From a checkpoint of a small image captioner.
Training: soap at rate 0.0031, 22800 steps, batches of 192.
Data: trained on rendered dice on a table, 36250 training examples, 120.8 epochs.
Rows from block 2 of the image encoder, named by matrix and row number. Rows with one number belong to one neuron. Each number is 50 + 12 x the weight over its row's rms, rounded and kept within 0 to 99. All counts start at 0. After the name is the row's rms in percent of the matrix's.
# gate: MLP gate (encoder.blocks.2.mlp.gate.weight, 384x192), inputs 0-191
# fc1: MLP up (encoder.blocks.2.mlp.fc1.weight, 384x192), inputs 0-191
# fc2: MLP down (encoder.blocks.2.mlp.fc2.weight, 192x384, transposed), outputs 0-191
gate.252 129:54 54 47 51 27 47 53 53 47 64 51 42 39 49 48 45 50 49 51 62 16 63 41 38 39 52 67 51 33 45 55 47 63 45 38 57 62 49 70 63 65 43 44 67 71 46 55 67 22 39 51 29 46 62 30 28 33 55 70 50 33 51 49 28 34 76 64 58 64 45 52 59 55 75 52 76 40 46 75 64 51 71 31 40 42 51 52 50 37 66 29 75 33 54 36 55 32 60 71 78 37 41 39 69 65 50 42 45 50 59 48 34 67 35 56 53 47 49 30 52 39 49 55 59 44 74 20 57 55 57 43 41 44 41 52 42 58 35 56 58 55 64 38 38 44 48 38 62 57 49 32 55 58 48 40 54 38 48 51 51 64 59 27 44 54 43 59 43 45 35 60 48 60 48 35 57 42 47 56 45 43 54 59 39 61 46 61 52 45 51 29 56
gate.253 082:51 73 68 33 45 46 46 63 49 45 63 48 85 45 40 31 46 49 48 47 48 32 52 43 45 48 48 63 56 29 58 51 43 42 31 57 57 64 51 61 80 50 54 57 76 48 50 45 51 53 43 39 53 65 64 37 40 50 71 32 26 60 45 67 57 61 69 71 55 48 52 58 61 40 49 50 43 52 36 73 39 51 54 40 38 46 50 58 51 43 52 64 51 27 62 73 33 47 56 38 22 53 52 59 59 62 63 52 51 52 40 67 42 50 43 54 29 37 57 35 42 46 62 67 34 62 39 42 58 55 56 59 56 32 34 25 27 45 87 50 82 50 50 30 38 38 61 58 67 51 49 47 34 43 52 53 58 53 29 50 57 63 49 49 49 42 50 56 54 41 46 46 50 47 25 44 38 68 49 66 72 39 43 56 41 28 58 50 40 39 53 54
gate.254 121:53 53 37 61 52 55 52 68 48 49 47 43 48 51 26 50 54 54 52 53 54 63 50 51 42 54 45 54 54 54 46 57 48 44 37 43 44 41 43 46 58 39 30 42 49 55 43 47 31 60 56 62 48 57 50 44 44 60 34 55 57 37 45 85 60 62 52 64 41 37 42 32 28 39 46 80 62 14 48 50 39 45 38 31 45 58 41 28 50 48 65 47 72 60 33 53 57 47 61 18 31 51 50 51 50 39 51 45 49 63 68 43 68 79 58 42 54 55 41 53 49 32 70 52 48 45 32 42 41 37 67 70 43 27 49 46 45 59 61 46 56 49 54 74 52 42 40 49 52 30 55 26 43 46 40 30 50 55 41 55 37 39 70 51 53 55 72 64 64 35 61 35 81 47 34 63 62 57 18 66 47 34 59 62 35 44 51 46 72 39 52 50
gate.255 085:50 51 51 61 48 69 62 47 22 36 57 14 60 59 60 44 31 53 40 47 72 40 28 65 51 68 45 47 55 38 55 59 63 48 62 44 38 70 43 68 38 27 55 51 56 80 37 50 42 48 42 56 46 50 48 59 55 55 34 53 53 57 28 60 53 64 71 48 47 32 44 58 52 34 39 47 49 46 62 28 61 33 46 48 66 34 45 38 49 44 44 47 58 51 67 95 57 48 55 39 50 50 53 26 50 23 70 50 61 66 43 51 41 51 47 40 57 36 53 43 58 49 52 53 59 49 43 49 47 36 55 26 46 48 30 66 56 32 57 59 79 43 53 51 61 52 54 39 51 49 37 54 56 47 61 51 52 70 45 50 55 67 37 38 26 50 50 73 55 39 36 50 84 36 53 61 33 38 51 56 67 41 41 54 57 47 52 53 45 43 68 45
gate.256 093:66 52 43 39 47 23 45 64 26 60 66 52 50 49 41 52 53 51 56 37 56 45 61 54 24 37 57 58 52 39 49 59 36 33 36 50 35 52 51 52 78 55 50 46 58 53 31 56 50 47 37 86 64 38 97 61 54 68 26 59 41 41 53 46 38 51 50 54 68 58 34 18 50 54 49 58 66 41 54 61 62 66 68 59 41 52 66 56 50 44 39 61 29 48 70 73 50 50 49 63 36 47 44 43 59 47 44 66 61 36 54 46 58 85 57 44 41 53 44 63 57 61 57 50 62 51 59 35 70 41 54 57 44 49 37 41 41 36 57 51 61 48 66 52 59 90 56 44 48 44 29 61 50 32 69 50 51 54 47 42 67 44 55 41 47 51 52 43 51 59 47 53 51 53 48 48 67 61 62 37 24 54 54 51 43 39 50 28 44 52 49 55
gate.257 118:51 37 38 45 33 55 42 49 47 50 41 52 48 45 49 35 48 27 66 43 41 27 30 52 49 53 33 41 45 44 52 38 55 34 48 53 64 43 37 31 32 42 39 47 49 34 63 56 48 34 61 61 55 52 62 13 65 49 93 34 32 65 51 55 51 58 35 34 36 57 46 54 52 62 56 70 39 30 35 40 32 49 51 48 58 57 55 62 46 40 45 66 47 42 49 51 63 32 34 24 54 38 40 42 62 50 53 61 33 51 68 49 55 32 79 51 83 51 41 67 54 53 27 50 58 35 59 50 62 53 55 51 15 70 38 63 44 49 47 61 85 42 42 40 51 44 54 42 61 59 64 45 52 53 71 52 63 47 52 51 52 37 26 49 46 53 48 50 44 46 60 55 67 49 45 64 31 49 44 39 54 63 51 55 42 42 51 42 47 46 46 67
gate.258 077:48 33 47 65 51 50 47 44 51 62 43 58 53 50 53 50 44 56 52 57 65 65 74 32 69 68 26 39 56 45 68 52 61 56 54 64 56 42 47 58 33 62 59 44 39 42 52 42 28 57 42 78 61 56 51 21 55 51 53 40 44 58 60 82 49 37 49 42 26 67 29 39 35 55 54 48 42 50 63 47 59 57 53 44 61 53 73 39 46 51 44 47 56 50 59 83 51 56 54 64 46 58 52 60 46 47 67 55 46 33 65 42 24 59 62 57 40 66 42 36 67 52 42 29 46 50 75 48 60 59 46 66 62 35 47 45 62 52 25 42 66 61 63 38 55 69 26 60 64 51 43 42 59 45 48 68 65 53 67 47 47 44 47 51 57 50 42 76 48 50 77 51 55 51 46 40 69 48 53 57 52 52 45 34 18 54 76 50 50 51 28 42
gate.259 085:45 41 44 50 51 36 55 46 54 67 62 59 52 62 47 60 51 52 66 70 56 57 65 58 38 68 40 45 48 48 51 56 60 53 45 23 54 60 40 51 39 52 75 37 51 62 46 49 43 46 56 53 46 75 54 44 45 68 47 59 53 58 45 70 51 64 35 52 59 55 40 41 47 49 44 48 27 42 71 32 36 68 51 59 47 71 55 30 53 41 54 58 38 47 68 62 57 48 44 57 50 50 45 53 37 65 49 84 46 29 62 37 64 56 65 61 51 25 48 23 46 59 46 45 53 53 38 46 41 58 44 47 83 44 54 75 63 51 44 38 59 41 53 41 49 63 52 29 39 41 35 36 51 71 51 44 62 48 30 58 53 38 28 36 51 57 53 48 55 44 45 63 43 43 64 11 57 45 29 41 76 42 45 72 14 43 30 60 66 49 52 53
gate.260 091:53 50 50 35 54 51 64 51 47 51 37 53 48 54 53 14 36 41 53 56 61 53 47 53 62 52 41 51 58 44 75 54 51 49 75 35 41 52 48 45 50 72 58 65 27 34 46 33 86 47 40 48 49 43 50 44 58 48 44 47 52 50 53 65 74 52 49 58 54 44 70 74 44 51 53 51 36 45 34 67 56 56 49 52 43 66 55 39 68 50 41 53 41 52 49 50 43 52 58 49 69 54 56 40 58 81 54 51 43 42 24 34 43 57 50 32 68 53 49 58 43 48 35 63 57 50 69 50 41 69 48 43 62 37 52 43 64 51 48 69 59 35 81 63 49 37 49 69 43 61 55 24 43 55 51 39 65 56 87 26 53 46 24 60 53 37 53 69 29 54 51 30 68 75 79 56 49 52 52 32 55 50 55 62 40 44 62 48 49 59 39 55
gate.261 128:51 46 55 40 46 46 64 58 41 60 56 40 42 54 36 52 65 50 46 56 51 45 59 42 53 44 59 47 56 27 37 42 52 37 58 54 47 50 56 38 53 44 36 49 56 53 56 48 18 49 50 55 36 58 52 49 47 52 46 50 55 49 49 37 33 56 47 69 57 53 58 47 52 44 66 70 39 51 58 51 63 71 24 47 59 51 33 52 42 57 34 58 51 47 35 62 46 52 03 05 06 21 44 51 64 69 57 72 58 68 47 55 50 34 69 62 56 64 35 56 65 53 58 50 58 54 46 57 58 57 42 57 48 54 49 47 56 36 47 48 46 53 41 46 58 75 59 43 33 23 16 13 31 43 52 23 51 58 48 56 57 55 40 62 53 48 52 48 52 43 54 40 52 40 59 49 25 51 60 47 57 45 50 47 50 48 43 49 60 68 66 46
gate.262 147:39 49 52 56 63 48 46 52 69 50 56 54 56 53 38 44 53 19 50 54 54 57 52 67 56 62 56 55 27 52 28 48 69 45 32 56 17 40 55 60 21 29 67 41 60 44 38 55 57 63 43 63 45 33 46 46 45 51 63 62 69 57 56 52 72 65 54 50 44 40 62 50 41 43 48 50 41 55 62 36 49 52 44 46 80 27 69 53 61 38 55 38 21 57 49 62 43 63 63 63 47 53 46 52 65 65 31 40 16 70 50 34 69 45 33 64 79 43 31 34 49 43 51 51 39 49 50 44 73 53 48 55 64 54 64 53 40 52 44 29 55 43 59 65 37 50 49 75 69 38 49 62 66 53 52 42 54 50 45 47 27 45 54 54 61 41 39 33 56 36 55 62 56 55 70 32 50 46 59 67 61 47 41 50 57 37 40 45 45 56 60 65
gate.263 128:34 48 61 48 57 45 54 57 62 49 55 48 48 61 43 32 54 45 39 10 65 44 69 58 50 43 45 65 42 43 54 50 53 38 33 50 16 15 68 59 55 39 63 33 52 69 45 44 62 64 48 72 42 58 51 49 47 62 49 55 54 36 53 38 64 58 38 66 47 35 71 48 55 39 53 48 31 50 40 29 45 45 60 34 72 51 24 45 50 64 53 51 49 50 37 40 59 48 56 34 44 62 50 31 64 40 54 37 36 55 67 50 56 65 47 53 73 64 49 39 48 68 55 44 56 68 54 45 53 45 62 57 71 51 25 52 28 51 54 52 57 75 38 50 65 54 51 31 57 51 53 48 34 70 61 42 32 50 61 24 51 39 59 51 68 57 48 44 35 52 57 53 69 51 63 58 36 44 40 80 35 47 53 76 50 43 48 61 62 60 36 48
fc1.252 119:34 30 14 37 25 43 55 42 44 53 72 62 50 58 82 63 54 56 52 63 57 45 41 67 62 34 42 58 50 58 65 43 36 59 46 72 61 61 36 41 36 59 63 59 61 54 44 28 53 65 62 49 56 57 51 33 52 34 13 26 27 46 54 42 78 45 48 37 54 47 59 37 40 41 65 27 50 68 29 49 47 51 65 52 55 43 22 52 47 36 48 57 56 51 44 64 51 55 54 45 59 49 54 37 27 49 82 49 60 41 47 54 43 42 40 68 50 39 53 52 51 50 24 51 31 26 55 38 49 81 48 55 51 47 58 46 47 51 50 58 53 39 48 75 41 61 66 49 49 63 52 47 44 54 52 55 52 51 58 46 53 32 70 38 42 35 47 71 35 48 54 53 45 51 54 41 49 46 57 49 56 52 61 61 67 48 69 41 40 37 58 60
fc1.253 086:52 43 15 42 50 52 56 48 25 85 49 22 50 53 30 58 51 38 55 61 51 55 39 62 61 51 60 57 44 33 19 60 42 40 58 58 37 47 64 63 15 58 61 27 57 70 51 48 56 70 49 42 36 59 50 41 64 58 46 54 53 58 53 52 52 56 57 50 68 45 41 46 44 52 43 51 46 49 38 31 55 43 28 55 26 51 33 47 63 45 50 63 43 58 50 41 61 28 50 64 58 54 65 56 99 55 47 63 53 52 41 62 44 55 56 46 49 45 64 37 45 40 34 42 49 37 57 50 51 60 37 61 54 46 65 45 45 61 53 50 45 53 72 51 56 48 52 39 45 62 59 46 62 54 57 55 41 25 23 57 45 55 44 48 53 47 65 50 44 39 67 44 49 57 30 48 37 38 25 60 47 66 35 29 57 52 42 60 49 53 65 39
fc1.254 117:48 73 49 45 54 65 45 56 33 41 63 51 44 49 65 47 48 41 48 49 36 51 51 53 52 57 47 33 42 33 46 42 63 54 62 48 79 59 47 60 11 41 65 44 52 53 37 49 63 26 53 44 57 45 53 52 37 62 56 54 52 51 54 54 40 45 44 48 52 83 55 72 43 47 51 50 52 85 58 50 46 40 41 55 44 50 56 63 44 52 41 66 12 66 51 54 57 60 50 66 69 68 63 30 42 46 56 31 36 50 36 55 43 44 58 50 39 82 66 53 54 62 47 48 58 65 51 46 40 62 51 33 51 57 78 36 74 15 48 56 42 52 35 49 32 43 56 65 58 61 36 56 61 49 67 53 31 51 63 45 46 42 33 29 57 35 41 40 58 57 33 47 30 65 55 55 44 61 55 45 50 64 49 44 57 55 26 56 43 65 33 39
fc1.255 078:48 51 60 23 55 67 55 40 54 53 49 42 55 38 53 62 54 36 61 44 50 62 60 38 50 49 60 46 46 47 48 60 64 58 30 53 77 28 65 36 55 48 38 58 41 30 42 47 48 43 64 39 36 34 32 35 51 34 59 58 37 34 61 29 55 61 58 61 39 74 38 46 59 34 57 40 61 59 32 60 51 52 62 40 53 46 43 81 55 54 37 63 59 47 56 48 57 56 19 49 60 55 41 35 49 70 40 56 22 53 46 54 54 61 50 58 48 51 43 37 38 31 53 54 47 49 51 67 34 56 22 50 58 59 72 26 46 50 52 35 30 44 67 57 37 41 47 64 44 46 66 38 55 33 51 49 65 37 35 53 45 40 77 64 55 64 48 42 60 70 79 38 39 57 53 50 76 80 33 33 45 42 47 61 34 51 46 49 50 54 56 50
fc1.256 101:49 33 62 58 62 46 58 48 50 47 60 56 52 37 33 49 55 29 45 29 37 64 70 58 41 48 55 46 36 35 40 55 48 46 28 58 53 63 49 66 61 47 55 31 65 50 31 55 50 28 36 62 44 42 70 57 21 39 38 52 19 56 43 45 46 53 42 58 49 47 30 46 57 43 56 54 57 51 27 39 57 51 46 54 48 46 53 63 57 53 50 57 42 37 62 66 62 53 24 77 41 51 35 42 93 36 48 58 60 25 59 44 60 75 39 47 46 49 57 63 47 46 62 61 44 38 57 46 50 32 40 51 66 70 42 35 66 54 45 65 67 50 47 50 47 48 36 58 52 52 45 50 52 27 71 71 43 62 69 42 50 43 67 69 53 49 30 43 57 56 42 77 58 54 62 45 69 74 63 63 41 46 69 62 41 38 61 48 44 50 50 41
fc1.257 104:49 51 51 37 51 60 60 66 38 48 49 35 57 49 49 50 44 64 35 47 55 44 88 59 49 52 51 50 63 51 53 70 34 61 28 44 32 30 57 59 75 76 49 66 48 49 40 44 57 90 56 37 30 44 50 69 44 50 21 58 50 49 36 58 67 61 53 55 65 41 63 49 46 30 55 62 66 55 51 66 64 42 49 45 45 49 44 40 39 61 45 52 45 64 69 56 28 67 61 58 46 48 54 58 37 42 53 34 62 35 43 52 44 63 33 59 35 49 36 35 48 42 68 63 40 63 49 50 49 56 57 37 62 65 62 47 65 49 51 48 28 79 49 46 72 77 55 57 48 31 50 58 33 50 65 44 44 44 50 38 38 64 72 53 34 48 44 43 60 66 26 59 30 45 62 59 57 57 59 69 59 42 68 53 71 52 49 43 58 57 55 44
fc1.258 079:35 26 53 53 52 51 53 49 50 43 43 66 49 54 60 45 29 56 55 73 63 58 61 38 67 78 29 41 49 44 63 58 46 45 38 53 57 53 67 41 43 79 46 64 43 47 51 50 21 39 36 63 57 33 55 51 50 32 62 36 45 52 51 88 48 36 38 43 62 45 54 32 51 46 42 53 66 56 62 35 63 71 51 55 57 54 53 36 27 54 41 48 46 44 70 70 50 41 51 73 57 60 45 61 54 53 48 51 38 40 51 51 24 47 63 55 28 69 48 20 51 59 34 41 43 50 74 49 71 59 29 43 49 49 64 31 57 60 58 30 60 54 58 32 72 52 39 45 49 54 49 17 52 36 72 51 69 34 45 41 42 50 36 70 51 51 52 62 50 52 72 50 47 50 52 51 52 49 45 68 46 49 47 49 28 43 40 59 54 61 36 50
fc1.259 082:48 70 38 51 65 66 51 57 32 49 34 54 53 51 31 62 49 57 31 75 42 42 46 61 34 71 56 26 51 45 57 39 60 30 43 49 56 48 72 42 67 64 42 45 64 53 53 45 46 61 36 43 57 47 53 44 61 40 51 15 43 30 38 43 55 43 44 48 54 67 70 48 59 57 38 59 40 61 52 46 59 70 45 56 45 38 47 59 53 63 44 13 53 54 46 54 39 41 62 90 54 53 61 48 48 49 41 32 57 27 35 50 35 53 37 48 50 56 77 49 47 53 57 50 36 51 45 52 54 67 73 59 38 32 45 37 38 49 52 44 51 56 46 50 51 68 56 76 65 35 51 49 74 53 42 60 46 54 65 40 25 60 56 58 54 66 56 26 51 43 53 50 50 39 45 58 59 80 52 52 42 54 65 43 53 46 72 33 41 78 44 59
fc1.260 088:36 49 56 45 56 38 47 41 47 53 49 52 36 61 50 50 45 45 50 52 44 74 45 58 49 39 63 42 47 43 50 56 73 45 47 61 49 32 48 43 53 67 49 47 51 69 85 57 34 54 62 70 51 61 38 39 40 50 54 62 59 51 64 35 33 60 58 46 39 52 47 61 55 54 46 47 49 62 53 48 50 25 60 40 48 38 49 87 39 61 53 44 62 44 59 39 44 31 56 64 33 45 40 39 45 35 51 61 43 58 73 30 68 54 43 47 33 39 51 40 55 45 57 47 17 68 51 54 60 38 46 49 45 52 49 51 22 31 79 48 38 50 40 38 64 41 52 29 48 33 57 79 27 37 50 67 49 40 45 57 39 73 62 28 47 54 48 55 59 58 51 70 48 35 17 29 29 35 59 50 45 85 52 51 51 56 50 54 43 49 46 48
fc1.261 160:36 26 31 22 61 38 62 50 43 55 46 47 51 49 51 43 55 44 63 54 42 35 51 52 48 51 46 50 46 49 71 38 45 46 68 67 59 38 45 56 51 38 49 57 36 61 46 56 28 52 69 56 34 60 50 48 43 43 53 58 29 40 59 44 56 56 47 35 48 57 41 48 63 51 40 48 47 50 48 43 47 47 64 44 66 57 51 37 49 41 51 35 47 41 63 49 70 56 93 87 63 45 25 30 40 33 54 44 48 52 58 49 59 64 59 58 47 41 42 58 49 60 55 58 25 50 51 55 38 64 49 37 46 45 41 59 56 65 44 54 55 38 49 44 52 68 31 77 91 79 47 47 63 48 33 51 34 44 36 31 50 31 56 43 53 52 51 49 34 55 77 54 45 56 59 49 50 45 73 42 35 52 50 53 53 55 65 44 70 11 54 66
fc1.262 134:50 47 43 63 67 39 63 45 48 55 49 65 54 60 71 51 39 65 48 52 53 53 23 66 50 57 52 46 61 64 59 47 42 57 52 37 58 64 48 45 61 81 52 61 36 47 48 44 59 59 71 74 55 48 62 45 54 26 51 59 71 42 38 56 32 58 54 26 45 71 33 32 37 51 29 47 42 18 44 72 51 47 48 60 50 53 56 35 47 42 52 55 55 51 46 61 48 51 63 25 52 43 50 44 40 44 89 57 60 69 54 42 55 52 37 47 47 40 45 50 64 27 35 50 45 24 42 51 49 32 36 39 61 36 54 52 40 57 61 55 36 44 73 49 47 38 54 45 25 52 50 55 51 48 55 50 50 40 46 50 69 57 41 54 38 37 83 63 43 56 50 36 57 46 41 43 49 28 65 67 26 50 54 62 56 44 23 45 34 52 49 19
fc1.263 132:50 34 48 40 49 53 15 38 55 09 50 47 36 61 38 44 56 54 43 31 49 28 63 71 60 45 51 66 45 51 67 50 51 54 52 55 31 37 51 35 54 47 41 33 47 74 64 51 35 66 51 59 44 57 95 46 59 57 59 61 48 60 51 45 69 45 40 53 45 67 44 36 53 44 56 56 39 38 60 44 63 38 37 50 59 48 46 51 35 55 52 31 49 63 50 52 51 50 55 52 52 67 50 44 51 50 68 46 41 41 72 53 47 57 58 49 70 58 48 51 72 45 62 50 49 64 66 52 51 41 44 50 53 50 30 64 59 42 53 75 64 56 49 49 46 52 48 39 56 61 56 38 22 56 56 25 40 25 83 43 25 50 53 34 51 69 64 49 31 40 78 57 63 27 51 57 49 54 48 40 72 43 39 40 53 46 41 46 55 55 40 41
fc2.252 110:66 42 53 38 51 47 50 38 43 87 60 51 43 27 68 59 50 54 45 51 43 70 68 73 40 50 49 57 37 60 39 63 78 61 41 76 77 33 50 52 47 40 33 64 75 52 81 43 56 48 31 32 45 67 53 32 49 58 70 48 42 60 70 53 42 63 46 58 58 39 60 63 55 51 48 57 72 37 77 57 49 54 39 44 26 66 61 51 45 49 65 48 35 47 51 50 36 50 54 39 56 54 40 45 66 35 37 55 49 44 34 51 47 63 64 38 48 58 50 54 32 58 59 51 64 60 46 63 29 33 50 49 34 36 48 64 60 85 57 58 57 27 32 47 64 42 58 55 55 61 50 62 58 54 33 60 47 50 48 63 41 28 48 51 81 56 50 49 54 57 51 43 70 64 45 58 54 44 53 46 53 63 33 45 49 47 55 49 45 43 58 46
fc2.253 092:23 62 56 55 39 65 47 59 45 45 43 49 64 69 63 51 59 66 50 43 59 71 49 66 70 43 61 53 59 51 54 59 52 69 53 53 69 75 57 46 21 56 39 43 59 50 33 29 54 43 39 45 47 55 53 75 48 52 53 39 74 63 62 48 44 51 47 48 57 38 55 47 63 67 64 89 32 75 48 56 36 47 46 50 35 43 55 52 52 53 45 44 56 48 31 50 59 39 50 66 51 60 55 51 48 61 53 39 47 48 46 33 44 51 47 73 43 48 76 33 51 54 44 43 42 52 00 48 59 38 73 62 49 37 45 44 44 60 59 44 87 38 44 45 48 44 46 45 32 46 47 30 37 48 60 55 45 47 51 52 56 67 53 59 47 49 51 86 52 54 54 50 46 54 53 37 66 47 48 30 59 80 47 39 63 33 50 48 49 49 47 47
fc2.254 117:49 33 37 55 40 48 52 44 47 57 50 41 28 26 53 54 40 55 37 58 58 60 55 48 50 47 51 52 42 54 63 52 34 49 68 63 24 30 51 47 61 50 60 34 49 80 39 59 33 59 14 59 38 52 47 50 51 48 57 37 27 47 40 55 48 55 44 43 55 38 74 34 35 48 71 36 34 61 22 47 62 32 54 48 60 71 58 50 42 52 49 50 50 11 66 41 57 63 39 63 45 52 60 43 36 73 50 57 36 49 58 52 52 46 56 40 56 64 35 49 49 38 62 52 25 33 46 44 46 60 68 31 49 46 44 59 39 43 65 47 54 71 56 51 52 42 32 50 54 47 42 64 68 43 21 59 60 83 29 53 55 65 43 57 33 47 35 44 49 66 45 45 30 61 50 39 38 51 61 55 50 49 29 45 35 55 51 75 57 49 50 56
fc2.255 084:42 47 58 50 53 46 58 55 77 60 55 43 13 50 51 57 65 39 44 59 56 36 61 49 53 54 79 37 48 49 68 50 50 56 71 14 50 41 50 49 61 55 50 57 22 36 38 55 51 36 40 49 73 53 36 54 47 24 63 41 47 50 61 49 44 43 54 43 60 40 51 55 38 52 51 43 43 51 52 49 49 61 49 44 33 24 32 55 46 33 59 52 40 65 57 51 42 82 60 55 42 41 65 42 48 75 50 43 55 50 43 57 72 40 72 42 51 66 42 47 49 51 39 52 51 35 28 35 69 50 48 41 37 42 59 50 67 52 45 63 74 42 37 45 54 48 56 61 56 58 36 62 34 28 63 70 45 59 89 73 50 62 51 48 26 44 42 59 85 52 59 57 70 45 54 53 54 48 46 46 49 41 50 51 56 45 33 32 51 61 42 47
fc2.256 096:47 44 55 46 45 27 47 34 49 33 57 62 75 62 59 27 50 37 50 50 47 66 41 39 46 52 53 44 50 60 71 68 40 51 39 64 68 44 58 41 28 27 66 53 54 63 35 78 48 33 59 52 38 72 59 67 49 50 35 37 62 47 41 41 45 51 67 47 73 53 56 45 40 48 73 33 49 36 38 45 56 45 65 49 36 44 62 60 43 47 51 50 46 46 70 53 47 40 46 71 51 65 52 47 47 74 25 66 47 38 44 51 64 66 49 50 60 45 48 66 32 79 48 42 42 61 41 58 44 65 54 43 72 47 32 40 52 50 61 55 60 51 62 47 49 63 49 31 65 54 27 49 37 18 66 26 43 45 45 27 51 78 49 54 52 48 58 53 31 54 39 64 58 64 67 48 44 52 69 63 40 51 61 42 57 46 52 23 56 49 52 65
fc2.257 137:49 72 36 71 77 64 63 54 57 60 53 69 67 63 39 55 55 54 60 41 55 52 58 50 53 47 39 65 69 48 36 58 65 48 32 50 52 45 58 51 65 41 44 51 58 55 51 58 53 47 41 42 46 68 37 64 54 31 19 40 50 40 50 40 37 54 50 46 51 58 66 42 60 42 46 41 46 31 47 46 62 32 46 58 43 45 30 42 43 23 33 36 60 52 70 57 20 78 48 57 44 48 45 49 51 46 41 47 62 72 17 56 49 57 51 58 64 35 49 58 41 56 58 45 48 52 51 54 66 30 36 49 32 58 64 50 55 54 50 66 45 55 20 39 58 30 31 57 55 63 55 45 45 49 52 70 32 51 54 38 40 33 83 50 68 45 40 46 39 48 50 63 55 43 52 34 39 61 50 38 52 09 45 54 66 49 31 49 39 65 55 48
fc2.258 085:40 33 58 59 43 50 67 50 47 61 46 58 48 41 33 86 50 51 53 45 30 46 57 50 39 39 51 37 50 66 29 42 54 48 45 61 47 53 46 30 55 38 57 56 54 45 39 53 62 41 46 15 59 58 45 43 48 56 47 79 65 45 56 49 62 55 46 53 40 37 62 60 50 54 60 59 50 32 54 50 46 59 46 48 53 41 51 40 57 51 59 44 66 40 43 36 31 60 50 38 69 33 33 57 52 54 42 56 65 61 30 21 44 14 75 40 45 65 65 56 47 50 63 59 44 52 16 64 50 30 61 45 35 41 66 62 52 44 46 47 47 40 29 66 53 34 67 30 64 64 42 58 56 41 33 35 33 51 53 56 41 55 36 20 32 40 62 44 59 44 46 54 57 58 35 49 50 55 42 27 46 35 49 38 69 67 38 45 67 30 48 53
fc2.259 088:44 48 47 46 55 36 58 41 72 38 54 50 36 55 51 53 41 32 59 44 51 47 51 36 30 40 65 45 37 27 53 51 42 51 21 52 46 34 52 68 35 55 44 37 68 41 47 54 59 56 37 73 44 49 39 72 51 56 39 48 52 45 52 59 56 56 80 49 52 53 56 51 50 63 56 68 62 48 50 51 81 48 34 51 58 45 52 45 50 55 60 58 46 49 45 51 23 51 59 53 56 46 47 63 53 96 56 62 61 37 51 36 51 65 50 42 61 34 60 53 66 54 76 52 49 49 40 57 48 54 45 57 40 46 56 45 62 46 42 62 41 48 67 57 81 65 47 50 20 35 40 57 43 45 31 55 39 58 64 55 40 72 13 69 37 58 52 55 64 53 49 38 29 38 52 24 38 78 44 56 24 41 58 45 51 36 47 32 48 50 56 59
fc2.260 093:53 47 60 59 49 76 46 61 50 48 43 56 37 51 46 35 62 67 40 51 29 50 34 46 35 29 39 69 48 51 47 51 43 47 49 46 44 55 68 64 55 42 51 38 12 51 43 58 62 66 51 55 51 17 44 56 47 51 60 60 75 46 39 63 62 34 54 38 62 52 51 43 53 41 44 46 59 41 31 49 66 49 64 74 47 68 57 51 56 54 50 57 66 23 45 64 50 54 44 45 62 59 64 59 45 31 34 64 34 25 61 30 54 40 38 58 41 53 38 49 50 53 50 52 49 47 50 46 52 45 44 58 81 76 33 21 80 27 54 51 59 50 44 46 49 53 43 49 49 57 41 35 49 44 49 56 50 32 49 42 52 44 23 70 29 59 45 42 55 36 70 50 68 41 59 51 57 57 67 55 56 59 59 70 44 46 29 29 47 66 48 26
fc2.261 103:73 53 65 42 49 79 34 53 52 52 45 47 74 36 50 54 56 62 46 55 52 55 59 39 46 48 56 55 52 47 42 63 40 55 45 48 35 63 29 42 50 54 54 57 52 58 62 67 49 54 33 57 52 65 40 51 57 45 63 51 72 49 43 54 51 47 54 46 39 54 51 50 58 56 56 48 55 47 55 53 53 50 43 62 47 50 58 53 52 59 47 48 61 53 43 60 53 21 52 40 45 27 28 65 42 54 63 74 93 62 68 48 66 58 43 35 51 53 49 66 48 57 53 46 60 53 50 61 53 53 68 59 50 31 48 56 54 52 64 48 44 48 47 59 65 49 42 55 42 38 36 10 00 25 18 43 52 34 53 76 49 53 61 39 50 44 55 57 49 53 49 51 47 33 71 54 31 55 48 70 54 39 80 40 44 53 42 37 36 47 42 53
fc2.262 138:46 56 55 47 64 33 59 48 47 42 55 31 56 43 48 32 65 15 27 12 50 50 52 29 32 47 43 49 68 58 46 57 44 43 52 51 70 49 51 43 52 29 62 52 34 54 52 55 52 58 52 33 55 43 46 50 43 57 48 71 60 29 40 48 51 41 60 50 50 49 88 56 29 29 31 46 63 39 36 61 56 49 43 53 82 45 55 43 56 55 90 51 47 54 41 37 49 48 49 57 51 45 53 50 61 54 50 58 41 63 57 57 31 50 67 58 51 58 46 56 38 43 48 46 68 53 50 59 40 55 43 66 44 50 42 68 53 61 52 56 60 30 46 41 53 35 48 91 46 42 58 52 49 38 40 50 47 49 66 57 50 52 63 56 69 51 37 50 60 42 34 58 40 51 52 16 60 38 54 57 69 49 39 48 50 87 46 38 38 46 64 43
fc2.263 120:66 45 52 44 78 38 73 50 43 49 46 40 64 46 56 51 48 52 60 61 37 54 52 34 49 50 42 62 36 46 41 56 80 48 59 39 50 50 41 56 69 48 38 49 61 51 57 58 57 47 52 47 52 32 47 42 57 45 37 47 46 45 42 74 33 46 54 66 51 74 49 60 84 41 40 15 47 54 49 74 53 51 49 51 34 50 49 53 48 58 57 29 50 55 49 56 65 46 35 56 68 42 29 63 74 37 56 39 48 52 68 59 53 33 57 37 28 42 40 42 45 62 75 35 56 64 55 72 41 53 52 60 25 57 45 61 62 39 45 52 52 47 31 57 47 52 30 71 54 63 54 39 49 60 72 57 47 47 43 49 45 65 53 62 59 62 57 61 50 51 37 46 30 50 24 47 50 47 69 51 75 69 25 45 40 67 14 47 50 34 50 59